python train.py --encoder_norm="rmsnorm" --encoder_activation="squared_relu" --encoder_qk_norm=false --decoder_layers=10 --epochs=50.6
Rows from expert 5 of block 5 of the audio encoder, named by matrix and row number. Rows with one number belong to one neuron. Each number is 128 + 32 x the weight over its row's rms, rounded and kept within 0 to 255. All counts start at 0. After the name is the row's rms in percent of the matrix's.
# up: expert up (encoder.blocks.5.mlp.up, 8x160x320), inputs 0-79
# down: expert down (encoder.blocks.5.mlp.down, 8x320x160, transposed), outputs 0-79
up.78 092 [152 132 122 141 100 150 137 197  65 118 113 123 119 122 123  63 104 148  82  73 149 118 145  30  99 112 168 142 129 128 117 115 189 141 128 112  68 182  86 120 153 163 110 150 160 134 132 103 102 159 148 120 180 154 166 133  97 105 104 130 173 130 104 101 183 169  73 138 180 137 131 119 147 148 110 168 184  75 142 156]
down.78 094 [163 161 194 145 157 100 139 124 116 157  98 169 105  82 134 175 122 108 191 147 232 130 131  83 132 176 142 145  99  85 119 124 177  98 105 136 116  98 146 193 136 134 145 126 169 145 144  93 114  78 107 174 108 134 172 157 171 162 134 175  98  88 203 169 111  88 112 121 199 124 166  83 139 134 148 122 201  47 144  92]
up.79 095 [150  85  79 193 129 113 162 163 143 164 120 114 100 136 131 143 123 132  84  96 133 151 137 126 118 104 150 150  76 134 108 126 151 131 149 114 151 125 144 167 152 167 159 152 142 132 121  96 190 169  95 209 171 164  82 131 181 141 113  70 126 182 108  91 118 129 126 138 139 107  98 128 146 161 130  85 144 173 188 120]
down.79 101 [159 134  92 145 147 127 166 122  63  98 137  47 148 157 129 141  96  86  70 136 143 119  91  96 106 173 187 144  96 141 193 146 149 146 101 120 140  96 175 119 104 172 112 149 108 186 142 141 134 137 122 169 173 169 118 120  99 118 189 107 151 112 121 161 118 115 129 104 149  98 142 143  88 133 120 163 115 121 188 164]
up.80 087 [149 160 158 181  82  96 114 117 144  89  99 115 164 169  59 121 176 138 124 183  98 151 177 112  86 228  73 124 144 157 147  92 146 149 139  85 124 112 138 125  98  84  80  98  93 163 122 138 112 175  57  94 108 166 109 128 173  91  87 157 177 124 160 103 116 132 178  95 142 149 169 140 151 115 123 110 142  98 110  91]
down.80 094 [144 109  66 132 118  90  77 123 113 175 116 162  35 117  82 150 125 117 114 139 161 128 145 109 119 152 129 172 149 104  74 145 112 148 117 157 154 136 139 155 178 172  49 117  53 109 163  81 128 167 131 185  65 118 135 133 128 144 145 132 134 113 156  60 139 114  78 164 136 148 126 149 137 190 109 162 175 119 185 101]
up.81 098 [112 136  94  89 169 104 131 104 171 133 133 122  92 158  98  93 146 106 131  98 101  95 119 100  93  86 112 146 118 160  89  74 101 145 186 126 189 105 131 109 191  93 178 107 120 162 100 125 114 111 118 195 138 134  98  98  44 158 161 158 188 172  85 115  92 119 136 121 146 172 177 143 103 172 148 126 105 134 139 169]
down.81 094 [151 141  97 140 130 125 178 160 159 120 124  84 119  81 121 121 102 136 111  83 174 140 137 129 175 134 130 140  89  73 144 140 118 185 147 117 167  69 160 135 120 155  79  84 126 115 132  68  83 225 109 104 114 164 102 190 107  66 147 143 168  82 143 161 132 167 186 136  72 123 133 129  81  98 127 131  78 155 131 108]
up.82 101 [ 90 123 142 100 131 169 109 140 116  62 132 123  93  84 131 141 156 138  96 163 145 197 128 122 114  96 149 140  75 147 153 159 137 118 174  96 132 215 148 174 116 187 130 164 195 128 198 156 136  91 134 146 105 136  93 128 124 150  78 141 142  61 134 138 147 112 149 132 110  93 165 139 100 191 112 165  96  49  77 130]
down.82 102 [158 155 106  73 116 107 197 154 124 140 124 158  98 162  82 156 149 140 144 137 143 123 177 195 191 117 154 164 201 150 158 124  76 182 114  70 142 152 136 134 120 136 153  95 153 126 152 137 101 136 136 163 120 151 140  97 160 119  14 157 131  81 132  74 162 128 156 125  59  87 112 122 149  42 144 193 166  89 130 126]
up.83 100 [100 188 120 103 162  85 104 141 118 179 208  97  53 114 123 153 126  78 142 138 182  77 157 123  85 154 147 127 150 187 167 126 129 134 122 134 101  74 115 198 133 158 158 115 153  97 144 134 201  88 136 177 130 145 117 187 118 159 147 187  96 126  93  65 157  68 132 172 142 148 118 125  98 141  94 160  87 142 113 146]
down.83 101 [185 127 123 126  89 171 107 157 141 121 163  79 167  73 128 135 131 205  56 154 103 130  97 190 166 194  83 101 188 130  58 148 145  91 128 109 129 153  94 130 163 171 136 145  89 157 150 181 129 192  73 128  90 129 124  83 120 154  79 160 215 135 111 152  81 122 135 120  86  92 159 116 125 106 188 130 162 145 138 144]
up.84 087 [114 115 104 103  70 183 150 157  77 132 137  99  96 192 101 157 119  90 141 167 178  70 141 105  84 121 109 114 110 121 120  64  82 124 212 165 114 125  99 183  75 167  78 128 141 120  94 174 219 127  89 126  96 135 137 134 129 182 176 116 131 107 182 117 148 131  87 154 141 100  81 123  85 114 110 112 103 158 140 171]
down.84 094 [116 117 112 162  89 121 192 145 118 109 169 143 132 130  96 128 129 113 132 136 172  86 147  98 151  90 192 109 155 121 151 105 105 135 100 133 133  84  77 107 157  89 132  82 120  58 177 203 124 103 105 195 105 122 183 144 138 147  65 107 101 118 100  92 111 140 101 145 155 159 137  73 157 121  87 130 154 137 110 174]
up.85 093 [143  93  79 120 171 131  81 152 133 176 115  83 137 113 146  75 114 160 110 148 160 138 139 130  60 144 118 138  97 146  92  83 154 108 101  92 144  98 108 116 124 107 135 169 150 127 147 137 114  73 158 119  83 138 171 102 123 114 120 125 114 150  95 152 149 133 148 158 128 151 163  71 114 112 190 127  44 133 145 158]
down.85 097 [108 140 137 166 143 141 145 139 215  22 132 104 139 200 128 145 152 135  79 125  70 105 114 183 169 123 124 194 127  75 162  94 107 144 162 127  82 110 118 156 140 142 172  76 103 142 115  41 130 133 102 123 100 158 167  99 117 151 184 135 141 145 134 154 110 118 136 163 119 100 167 131  93 148 114 116 121 118 153  98]
up.86 102 [139 208 136 140  81 154 111  78  87 144 143 209 119  97 134  77  67 104 129  92 108 168 109 176 120 109 116  86 109 143 138  95 191  57 134 155 117 108 120 145 170 100 143  80 109 111 137 151 117  46 151 127 155 158  91 152  77 120 101 159 176 124 135 110 175 173 140  98 172  54 128 140 149  87 102 122 127 158 115 181]
down.86 095 [228 168 159 115 164  87 132 101 170 122 124 133 130 161 148 174 164 140  93 107 102  63 111  87 167 143 206 108 186 148 132 121 152 129 103 101 122 157 125 152 142 149 100 123 114 124 115 110 142 114 124  87 121  94  98 196 102 144 109 108 115 140  99 138  81 134 131 167 107 190 186 122  87 114 166 148 140 135 139 152]
up.87 090 [ 89 138  93 131 120 143 164 116  87 124 103 163 127  88 171 119  98 119  85 162 122  79  80 155 145 143 140  43 143 167 132  91 162  96 132 112 163 102  94 100 126  87 100 119 105  97  32 173  82 108 166  96 145 157  68  61 130 102  78 101 123 133 166 103 131 138 176 116  72 123 103 109 128  85 125 139 106 115 114 172]
down.87 109 [105  82 104 162 153 115 129 118 103 144 151  95 139 118 147 121 170 141  85 157 122 155 165 139 122 118 189  98 183  97 128 128  85 114 137 156 132  89 110 116 101 109 199 106 136  81 106 144 155 106  66 102  75 106 127 101 214 125 135 126  97 116 175 150 142 111 145 111  76 155 125 124  96 115 138 139 122  54 139 158]
up.88 100 [113 196 124 158 148 184  78 146  89  96  81 198 139 120 168 128 112 122 145 145 134 132 122 125 117 130 138 110 119 136 122 171 176 129  76 117 139 140  91 106 161 114 152 156 118 113 120  82 211 153 176 156 128  75 154 135 123 146 131 129 169 108  94 128 161  99 114 163 113  82 134 167 108 148 126 196 152  62 120 143]
down.88 098 [106 149 113 117 124 107 137 174 176 170  63 159 133 114 134 138  89 100 107 160 108 201 123 144 142  93 129 126 127  84  68 152 156 158 149 150  71 162 130  94 120  98 135 112  85  77 103  80 137  93 117 147 189 115  99 174 134 102  85 133 120 120 122 182 121  80 116 139 132  99 153 173 163 176 177 121 170 109 121  65]
up.89 097 [166 162 113 138  81  91 182 163 118  79 100 140 189 139 131 113 179  91 152 146 125 137 181 139  75  98 144 126  93 123  84 181 161 166 135 116 125 162 105 107 121 113 155  85 159 100 107 191 122 115 156  80  89 159 136  64 124 132 165 164 123  67 153  96 111 140 130 127 172 158 115 109 112 121 120 147  90  45 120 139]
down.89 097 [118 139  43 225 126 126 165 104  90 145 144 146 131 119 139 130 110 126 106 161 147 102 106 156 124 196 147 100 123 186 241 110 114 118 123 128 171 120 138 113 131 126 105 133 214 166 122 140  80 197 187 161 149 117 101 106 131 139 110  82 205 135  96 117 150  86 125 121 133 128 140 100 132 139 170 152 138  86 101 160]
up.90 090 [108 111 166 118  91 140 172 118 112 120 135 187 122 162 133 113  94  94 175 105 150 180  86 142 130 169 155 126 143 135 123 115 128 193 144 133  93 155 109 159 177 129 142 174 160 163  93 132  96 109 110 158 100 119  29 137 109 198  82 122 135 127 115  97 127  78 156 103 150 124 131 136 134  48 143 103 127 174  81 194]
down.90 095 [ 90 154 193 139 102 120  99 102 162 135 100 112  92 162  95 156 157 147 130 104  60 132 120 171 150 127 158  74 134 104 100 102 114  74  96  96 137 133 161 102 127 132 138 108 116 155  81 145 117  99  90 116 161 171  93  68 170  91 129 178 115  90 117  61 101 127  96 112 161  67 105 150 155 159 103  96 104 152  78  59]
up.91 097 [131 129  98 137 128 124 103 112 133 173  72 158  97 115  81 142 192 112  76 124 165 108 162 161 143 152  78 108 165 109 129 165 103 117 117  85 123  94 124 181 123  60 135 113 132 158 129 137 106 101 130 107 158 156 132  77 181 157  91 107 158 119 204 129 143 135 150 156 181 106 156  81 142  85 162 206 119 117 162 122]
down.91 099 [113 135 115 173 150 104 119  84 132 123 159 118 130 121  97 156 186 159 114 106  87 191  94 105 128 183  93 113 139 143 162 159 155 127 140  59 137 167  99  47 103  58 140 126 109 108  82  84  76 122 146 100 172 139 164 174 132 108 169 145 117  95 142 131 111 150 113  74 122 121 168 106 164 138 124 118 136 113 120 154]
up.92 092 [134 121 126 122 101 150 125 148 122 107 146 105 113 106 150 147 153 130 156 134 125 138 153 147 112 133 120 193 103 204 138 115 124 156 153  89  99  65 170 140 186  83 106 130 123  80 151 152 130  92 133 143 169 131 143 179 186 139 147 109 142 163  53 172 105 126 159 123  83 160  88 160 143 180 163 109 107 144 133 127]
down.92 092 [109 131 154 113  90  98 115 106 142 100  53 137 195 111 196 141 101  96 170 178 112 113 144  98 113 124 146 134 166 117 114 175 113 157 136 145 151 102 114 144 162 139 151 115 147 101 155 143 149 169 156  56 122 147  51 160 159 157 125 146 138 198 106 110 127 142 142 141 116  98  98 165 180  66 136 114  92 151 129 109]
up.93 082 [149 122 165 123  70  95 136 139 101 129 144  60  97 124  76  96 137 119 104 139 123 149 172 139 141 155 121  77 100 145  84  81 147  95 101 165 167 140 119  73 183  90 137 191 159 169 171  66 120 110 123 159 158 101 167 100 113 120  83 128 120 173 109 156 103 186 104 113 147 100 123  95 151 141 107 157 130  99  89 167]
down.93 095 [144 124 126 146 138 101 150 148 139 145 134 166 102 102 132 155 186  78 154 132 186 138 163  95  60 134 108  90 115  88 101 106  91 210 100 120  97 149 147 142 182 118  85 136 165 144 130 113  98 164  97 118 109 128 112 106 139 180 183  89 164 144 132  87  91 142 204  97 124 111 117 135  44 126 113 135 111 160 150 107]
up.94 089 [168  96 128 107 138 134 121 132  92 162 160 116  89  43 141 133 139 151 127 191  80  91 146 147 116  97 114 164 102 157 112  47 106 106 120 172 107 108 129 138 150 142 157 140 153 137 105 122  92 103 178 119 125  90  85 149 114 130 114  92 172 135 125 146 124 123  78 172 110 113 138 159 116 107 131  88 149 160 138  74]
down.94 091 [165 118 117 114  81 113  93 145 116 142  99 167 102 142 153 117 152  72 150  87 117 103 156  72 173 118  93 110 183 107 166 159 146  92 117 145 173 143 187 130 160 150 108 129 186 131 215 172 132 147 128  92 131 120 111 156 154  67 156 105 183 176 115 169 107  79 147 106 106 164 134 153 140 151 113 133 148 146  68 124]
up.95 093 [169 148 118 103 105 131  82 157 150 133 134 127  63 146 133 158 149 152  31 102 153 138 184 151 182  72 104  88 125 100 179 153  96 137 164 149 185 199  87 142  71 109 118 127 107  96 109 138 133 186 130 148  98 162 113 108 143 123 118 126 144 174 131 152  89 131  98 126 123 100 144 172 127 164 148 152 145 135 186 162]
down.95 103 [ 88 144 134 126 204 182 171 142  90 122 120 131 159 115 109 155 138  89 190 154  77 151 106  79 177  96  98 112 171 135 149 136  42 106 204  80 162 112  95 149 148 141 145 160 142  97  98 151 155 105 130 119  68 133 182 143 124 113 135 114  99  98  81 144 123 142  87  99  91 100 127 163 122 131 146 147 116 116 125 196]
up.96 247 [113  67 145 135 147 161 101 111 179  82 115 116 167 161  87  89  93 115  65 127  82 166 165 118 119 137 187  66 108 122  98 188 127 153  97 178  94 199  92 117 157 173 149 116  83 103 109 156 171 117 112  95  92 105 115 180  91  56 142 164 120 132 108  96 153 111 133 154 112 139 107 113 152 193 124 190  59  90 135 163]
down.96 190 [131 175 141 166 137 156 149 135  97 111 122 109 177  79 113 130 122  94 144 147 142 147 112 111 159 150 157 157 169 129 124 184 164 110 107 107 167 164 191  95 121 103 158 107 128 138 208 141 175 130 162 197 126 198 131 123 121  81 137 160 125 180 122  79 191 134  86 150 152 146 116 158 156  59 199 155 142 104 161 103]
up.97 095 [118 103 111 181  69 102  93 138 142 125 160 161 112 129 136  89 109 141 128 186 121 180  88 133 178 119  71 194 139 174 129 139 151 134 152  93 115 129  90 202 134 112 153 154  87 152 121 121 105  78 142 122 158 192 169 116 133 179 226 148 151 111  63 129 200 128 148 192 176  74 106  98 151 106 137 133 140 183  96 168]
down.97 095 [ 79 130 146 153 138 136 109 176 143  98 123 134 188  51  85 101 106 104 111 138 117 109 158  86 187 135  90 133 162  76  98  76 186 146  78 126 120 109  95 106 144 107 129 158 165 137 106 158 116  97 131 121 133  88 131 127 137 157 118 137 171  97 121 116 169 147 136 148 119 119 107 154 129 165 155 122 120  93 142 180]
up.98 090 [164 175  92  98 138 138 168 128 107 130 147 125  99  71 156 127 109 145  98  63 168  92  81  97 116 132 147 110 122 153 181 142 103 133 154 169 105 143 168 149 148 170 117 130 135 152 107 152 175 204 118 142  97 125 128  74 132 169 130  75 122 135 149 129 109 119  98 105 142  77  92  77 126 150 161  88  84 179  83 149]
down.98 097 [143  89 136  98  95 117 134 105  93  99  80 113 163 131 157 114 120 134  78 182 146 116  85 119 121 112 127 154  94 128 121 176 137 148 106 112 100 133 115 140  98 123  79 120 130 118  69 122 196  66 111 152 132 124 129 148 200 129  96 162 192 125 149 110 123  61  87  93 112 147  92 116 133 105 172 125  81 120 105  95]
up.99 087 [135  99 107  86 130 165  49 160 181 109 128 158 118 141 128 118 101 126 112 121 137 184 152 145 156 148 112 132  78 141 139 160 182 163 195 135 164 134 164 101  87 166 103 147 127 115 139 161 172 105 185 200 115 125 184  96  91 149 141  88  64 127 175 202 158 131 149  83 127 144 115 104 164 107 100 140  98 185 142 103]
down.99 096 [120 134 141  95 102 130 141 106 177  96 144 127  97 145 188 174 132 100 127 186 178 133 134 152 108  85 151 140  50 139 156 176 117 114 129  91 152 116 147  58 149 178  88  93  76 177 109 103  79 108 156 103 138 123 134 148 130 103  90 191  80 128 159 107 140 142 136 169 113 177 134 201 174 126 193 155 165 159  87 161]
up.100 096 [163 144 128 103 178  89 113  92 126 127 109 128 162 152 165 127 114 155  48 110 186 128 114 135 179 135 113 192 135 148 152 159 144 146 129 120 190 109 103 127 126 110  72 169  69 134  95  99 177 133 190 131 121 165 127  59 150 156 125  83 126 129 152 183 130 199  88  88 138 130 163  54 156 132  82 110 131 122 185 139]
down.100 098 [145 117  86 158 135 107 103 105 164 124 202 127 113 124 172 130 118  97  97 158 131 144 137 131 151 138 161 177  96 102 110  74 124 144 129 133 100 169 143 198 104 142 153 152  92  54 148  61  98  97 170 193 119  76 124 138 124 132 151 113 126 143 165 170  88 145 122 105 121  93 186 112 158 123 183 163 116 111  94 128]
up.101 094 [127  89 140 131  91 128 152 161  94 157 152 204 100 191  94 170 107 160 120 127 195 110 125 133 174 156 113 147 146 113  85 127 133 111 133 139 141 116 104 113 134 142  87 107 121 102 181 125  62 130 168 111 205 163 135 120 114  80 117 126  71 156 199 120  92 134  73 124 104 137 202 105 136 138 129  95 191 123 129 146]
down.101 096 [112 137 148 123 113 168  87  95 155 147 145  88 114 108 144  78  91 102 139 160 103 105 105 120 103  44 201 170 117 130 131 126 128  89 207 157 126  72 186  90 131  88 107 149 149 124  82  70 147  95 102 177 142 126 138  80 149 123 180 160  60 151  98 151  39 115 197 146 125  94  92 150 163 147  99 157  89 184 138 122]
up.102 090 [ 78 142 132 119  82  72 162 141 148 114 117 105 115  53 163 110  78 120 125  90  61 138 133 119 131 177  91 126 157 123  77 191 134 115 137 123 107  67 112 108 196 101 144 116 125 130 115 183 139 106  76 168 125 136 159  73 122  78 209  49 149 114 132 140 139  99  64 176 120  81  62  95  94  80 138 138 121 151  67 159]
down.102 097 [153 106  99 156 190 115 139 169  92 142 110 182 118 105 103 163 121 124 105  43 113 140 109 122  94  75 121 189 117 144 144 176 138 144 133 100 135 147 185 192  81  92 102 114 142 109 113 169 170 157 134 142 133  69 101 129 131 118 118  99 192 137 130  63  84 152  87 108 178 157 126  87  73 139 140 142 121 134 105 186]
up.103 130 [ 80 145 113 147 156 153 123 124 129 127 143 138 118 151  68 127 170 132 141  87 125 131 129  79 125  93 146 137 146  88  36 103 124  81  64 190 155 201 155 142 143 178 171 167 118  78  96 167 133 125 157  99 155 101 101 171  76  74 138 124 128  98  86  89 108 142 160 140 127 140 124  83 129 190 145 130 126  96 104 177]
down.103 117 [202 184 138  91 129 150 133 105 147 101 152  89 105 101  86  98 131 138 111 180 159 134 125 157 176  59 126 186 195 119 129 170 152 124  95 167 110  93 115  79  97 134 109 157 117 155 114 105  95 191 119 120 182 168 139 121 124 147  72 152  92 135 141 109 106 128 111 128  97 116 121 145 119 107 110 108 159 130 137 157]
up.104 085 [131 169 107 131 114  50 123  80 183 132 117 100 161 129 118 152 124 116 178 134 156 156 149  95 111 125  91 144 109 122 186  68 166 127 142 174 154 119 113  72 127 151 126 163 138 124  84 123 164 147 110 191 173 185 164  92  91 101 144 122 100 104 105 127  95 175  96 114 110 123  89 143 104  88 133 147 136 166 160 103]
down.104 095 [ 96  80 123  68 124 105 162  99 160 163 122 121  74 179 138 101 133 135 123 158  98 125  94 108 150 139 138 153 173 161 114  84 155 146 127 114 117 129 170 122 145 133 109 145 202 141 118 147 182 182 148 132 162 133 134 175  65 151 160  46 106 166 109  66 113 100 172 173 168 200 132 185 166 125 144  92 178 119 139 111]
up.105 089 [171 190 140  78 127  49  74 173 176 119 108 121 108 112  98 152 146  72 119 167 138  94 122 159 152 139 113 109  87 107 187 132  84 185 146  62 119  96 103 138  42 117 125  95  92 120 163 151 176 167 162 108 195 161 123 134 191 139  96  82 101 123 137 119  75  36 153 114 128 105 121 154 184  93 126  73 133 129 130 131]
down.105 091 [117  94 150  81 124  81 145 104 105 165 113 122 138 111 123 136 140 127 135 144 168 104 124 138 109  37 157 102 192 107  95  85 124 135 167  65  77 121 166 146 118 119 135 145 160  51 108 149 168 117 153 125 143 188 120 121  67 154 106  75  86 191 156 130 144 121 165 105 131 222 138 150 113 159 144 141  77 182 157 128]
up.106 104 [183 125 113 185 112 151 197 131 121  63 142 157 169 144 159 176 100  91 108 112 172 129 161 132  40 125 123 135 112  95 100 179 126 179 127 113  87 117 103 128 166 131 116  97 150 162 103 106 222 148 104  89 112 143 123 114 155 104  86 173 150 120  77 124  71 161  87 142 110 169  53 161  93 176  83 137 154 133  98 121]
down.106 101 [109 126 130 138 121 121 177 159 107 140 159 108  95 122 138 155 106  44  68 160 166 134 237 105  89  88 130 167 123 119 197  92 169 130 103 112  99 129 148 108 155 115 187 131 124  84 125 124 152 102 115 221 183 193 207  72 129  93 132 135  60 153  85  96 119  69  57 177 126 117 156 122  89 172 168 141 139 169 110 197]
up.107 089 [ 74 112  96 204 123 146 141 105 128 222  88 122  89 124 131 130  97 153 210 126  83 116 141 118 122 171 113 111 158 129 134  96 118 177 183 143 103 159  53 151  93 114 148 172 148 138 177 131 126 129 126 118  77 174 101 106 125 149 162 120  69 136 158 122 119 106 125 149 135 130  90  98 103 106 161 129 110  98 110 115]
down.107 097 [118 113 138 113 123 137 208 107 148  89 188 135 156 112 112 110 152 115 151 144 151 140 119 136 129 106 145 146 133  97 131 137 155 146 151 176 136 136 177 129  63 139 108 105 113 175 156 168 146 115  40 170  68 164 119 101 145  78 125 127  86 129  88 146 184 133  67 157  96 133  59 163  98  67 151 104 109 144 134 106]
up.108 096 [130 140 132 124 129 131 129 115  77 150 132 124 151 123 128 186 218 134 130 133 122  74  97 106 136 142 113 118 149 155 111 133  60  70 144 106  99 100 113 147 158 138 124  94 127 153  44 105 122 117 132 170 138 143 111 115 160 106 124  78 155 134  72 108 146 140  95 163 129 151 173  71 186 208  88 151 145 145 126 134]
down.108 099 [126 175 161 111 102 143 108 105  78 118 136 127 204  99  72 172 155 155 145 136 111 159 141 156  63 170 155  84 141  91 218 193 117 114  67 135 103 154 145 112  62 135 136 149 181 187  96 131 175  83 110 119 131  89 108 154 120 118 113 142 146  67  76  89 209 151  73 173 127 137 114  93 100 146 154 151 125 192 123  86]
up.109 137 [116 147 136  99 208 164 115 112 104  87 131  81 140 150 134  91 154 114 111 117 139 143 184 122 121  86 138  86  84 112  81 157  99 121 172 145 153 114  81 118 120 112 114 117 145 118 113 161 123 139  94 126 116  65 110 166 132  88 191 150 119 155 129 126  87 135 136 189  90 158 112 155  92 140 105 184 138 105  84  99]
down.109 112 [134 148 146 152 148 172 105 160 156 116 122 111 124 184 149 134 127 125 114 142 125 123 124 120 166  97 110  61 141 145 152 156 137 120 173 145 153  84 143 141 192 138 161 146 130  99 137 167 105 141 178 109 177  75 111 101 107 183 137 133  84 158  96  97 111 138 152 154  77 156 117 119 120 166 104 125 147 133 183 103]
up.110 093 [148 130  83  64  92 137 124 194 147 136 130 103 143  97 139 169 135 106 134 156 124 167  88 152  95 120 133 141 127 145 144 131 171 134 169 174 102 115  96 108 163  83 136  83 190  89 145 100 176  91 113 103 154 143 153 158 117  97 133 131 141 123  99 155 125 125 187 145  56  45 129  90 119 118 144 138 111 107 131 108]
down.110 089 [137 136 142 137  92 167  89 135  46  90 113 138  98 114 187 110  94 114 115  75  68 122 103 126 127 155 152 110 149 155 133  93 167 106 116 102 131 142 132 164 129  78 127 144  96 102 165 100  66 193 141  99 154  86 155 127 173 109 146  99  99 143 125 135 153 149 163 149 106 136 136 214 136 146 139 121 113 183 191 123]
up.111 095 [132 175  76 166  95 162 157 112 145 110 145 121 146 110 104 177  68  93 131 108 104 125 135 186 112 153 136 107  85 143  76 102 128  79 114 174 154 122 132 162 121 181 101 128 152 125 143 129 135 129 119 106 123 167 112 120 114  81 117 121  74 126 172 118 107 152 149 114 194 145 128  65 134 185 125 137 114  83 118 135]
down.111 097 [ 81 163 128 107 156 168  83  71 116  94 121 108 160 103 101 139  78 122 136 196  78 135 117 153  90 107 104 151 120 149 211 181 162  87  63 117 128  87 132 136 102 139 139  99 136 147 133 126  91  52  31 146 138 152 135 124 126 118 140  91 112 153 152 149 154 145 121 125 102  94  99 166 124 227 153 158 103  92 153 107]
up.112 096 [139 139 158 133 130 149 151  79 174  97 110 146 138  88 109 165  98 147 155  79 108 126 115  83  69 134 145 119 177 100 137 105  88 121 144  79 131 105 139 111 151 120 120  99  85 122 146 154 146 123 151 131 157  64 138 138 130 142 123 159  75  95 129 118 174 151 147  78 133 135 156  80 107 118 136  84 185 147 104  63]
down.112 097 [ 64 112 112 182  81 115 156 140 156  76  73 112 125  92 148 113 116 102 124 150 183  86 120 140 136 115 186 105 158 116  93 100 156 172 100 142 125 102 164 115  86  97 118 109 118 107 168 133 145 144 144 107 135 152  78 158  84  80 141 133 152 192 133 122 128 108 143 168  93 116 178 113 134  81 129 168 168 115 149 128]
up.113 086 [120 133 142 133  90 184 126 136 147 115 154 101 160 150  96 147 166  99 133 134 178  99  89 156 103 119 127 153  76 126 141 161 154 135  95  70  98 137 103  91 144 125  90 163 115 150 117  80 138 147 150 161 120 100  96 132 190  87  96 162 100 145  95 133 164 135 162 152 108 128 102 104 158  84  47 125 162 106  88 145]
down.113 090 [120 130 126  97 174  79  73 154 110 131 151 140 141 133 141 114 124 124  90 153 174 126 116 127  93 152 124 157  59  68 107 115 124 138 149  89  94  92 109 118 146  96 126 120  59  81 136 119 128 123 137 130 166  84 138  96 120 138 111  90  88 150 129 126 127 137 135 158 121 152 137  66  84 101 173 122 147 128  67 131]
up.114 088 [113 118 106  42 123 168 132 131 110 121 148 132 118 141 124  80 183 120 125 178  75 128 113 141 106 141 144  48 188 155 158 133 118  86 120 182 104 183  66 168  64  88  94 134 111  93 115  66 119 128 110 146 158  91 100 158 161  97  78 108 132 113 107 142  81 149  81 108 129 124 137 113 134  95  73 125 182 104  66 134]
down.114 092 [158 136  85 129 105 126 102 201 152 142 146 133 104 143 120 163 177 124 150 103 117 112 138 157 111 158  80 105 173 120 156 181 101  71 140 135 118  72  77 178 160 164 129 126 131 185  94 110 186  83 168  89  73  82 116 103 103 152 156 108 146  81 103 136 103  81 152 110  51 130 124 146  79 116 128 149 125 113 191 104]
up.115 120 [134 166  96 153  82 151 153 142  94 135 103 115  94  74 139  89 116 120  80  98 108 141 135 166 106  68 145 122 138 172 155 167 144 160  77 143 103 156 118 131 107 136 164  94 115 144 184 140 133  97 143 114 132 107 152 125 114 144 164 143 131 133 128 136 137 147 110 132 142 122 119 186  91 124 103 208 105  77 220 153]
down.115 103 [125 100  96 139 151 127 153 113 102 138  59 175 122 111 140  57 176 102 116 151  62 122 146  90 145 170  75 166 104 138 113 123 109 155 121 117 103 161 136  98  89 123 150  53 122  89 198  82 142  74 205  86 144  83 114 107 143 106 162 171 124 136  72 128 138 175  64 158 129 105 148 134 153 121 145  38 139 130 118  87]
up.116 092 [103 144 165  80  97  95 153  87 148 142 128  75 146  78 160 112 116  39 106 154 169 108 130 103 150 184  73 108  94 127 148  88 163  70  82 124 150  96 108 220 162 114  78 119 154 154 155 155 143 156 130 107 153 184 164 129 160 159 126 115  91  89 153 158  80 101 108 180 169 127 139 170  96 139 121 154 146 101 126 178]
down.116 097 [125 136 114 140 140 102 141 100  56 134 164 126  91 133 125  82 144  83 102 134 124 137 175 147  93 158 141 130 170 139 169 146  99 126 170  91  84 139 139 127 123  88 119 125  83 188  76 103 154 156 155 135 123  88 107 135  82 117 187 150 103 137 109 136  76 113  34 189  85 171 119 143 137 135 147 151  77 151 131 163]
up.117 094 [ 78  95 132 153 136 184 165 118 132  84 118 180  50 110 152 156 122 114 145 161 201 136 192 148 128 143  97  96 157  98 187  51  96 155 172 114 142 167 133  60 139 124 176 109 134 182 127 134 115 133 179 127  94 138  90 133 171 109 157 123 106 156 110 111 137 144 155  98 149 172 166 130 131 165 117 115 170 202 119 117]
down.117 101 [176 122 174 116 103 168 108  97 165 126 138 128 101 108 191  99  92 102  77 114 121 118 106 159 141 183 175  79 159 168  93 178 154  87  92  65 128 166  98 131  88 159 150 178 166 156 150 142 122 145 106 105 193 128 118 175 136 181 113 108 103 123 113 128 137  74 151 146  96 158 105  93 130 170 163 143  88 115 156  69]
up.118 092 [131 139 112 147 138 108 131  73 159 152 202 150  92 135 130 161 151 144 146 173 115 123  91 120 135 139 120  81 123 132 139 191 222 103 143 127  94 112 119 145 153 109  96 137 126 166  87 122 161 141 157 115 103 170 174 136  85 191 104  84 153 139 118 128 142 134  73  97 122  89  69  79  93  74 178 111 117 181 177 116]
down.118 098 [113 148 106 106 142 121 145 110 107  93 143 178 133 137 143 112 149 127 172  95 131  93 153 104 158 119 127 129 146 165 165  94 103 150 112  90  97 163 181 191 157 122 189 147 137 130 179  61  96 142 150 154  97  19 122 115 160 139 165  86  65  94  82 123 152 130 168 179 100  71  76 115 136 122 125 117 119 132 135  75]
up.119 094 [156 135 178 173 169 152  83 120 145 185 181 146  45 124 166 154 142 126 150  69 116 167 152 151 124 112 159 156 138 117 122 127 193  79 110  97 178 142 113 114  82 151 155  71 151 130 153 201  94  68 132 135 150  86 104 139 118 157 144 157 129 146  99 133 174 145 142  88 116 147  99 108 145 149  84 143 161  96 134 123]
down.119 095 [ 66  98 130 129 158 116 106 133 101 229  95 120  77 149  73 145  98 106 119 110 164 148 145 150 160 124 110 121 142 117  55 150  68 187 145  91 144 184 120 108 132  90  91 178 150 163 110 108 132 128  92 171 160 159 180 143 139 165 142 104 113 114 120 167  98 131 171 160 109 176 120 121 113 147 161 115 124 153  89 103]
up.120 140 [112 116 158  93 165 125 143 119  94  93 164 110 152  98  91 142 126 111 104 149  90 117  51 129 127 123 140  96  91  86  61 181  99 130 127 149 123 191 104  92 159 173 152 108 127 115  95 177 115 136 149  99 127 125  98 162 176 115 123 184 131 161 105 121 107 147 134 149  70 165  74 135  74 117 138 141  68  63  67 103]
down.120 128 [144 133  96 129 143 178 161 142 129 159 167 121 139 157 173  87 183 108 177 143 177 102  87 154 112  86  99 127 149 129 116 219 129  97 122 105 195 167 140 134 152 135 117 120 117 164 162 148 155 176 111  89 133 158 133 181 166 131 148 135 156 144 145  53 121 152 174 140 149  85  88 174 110  95 127 160 116  71 139 146]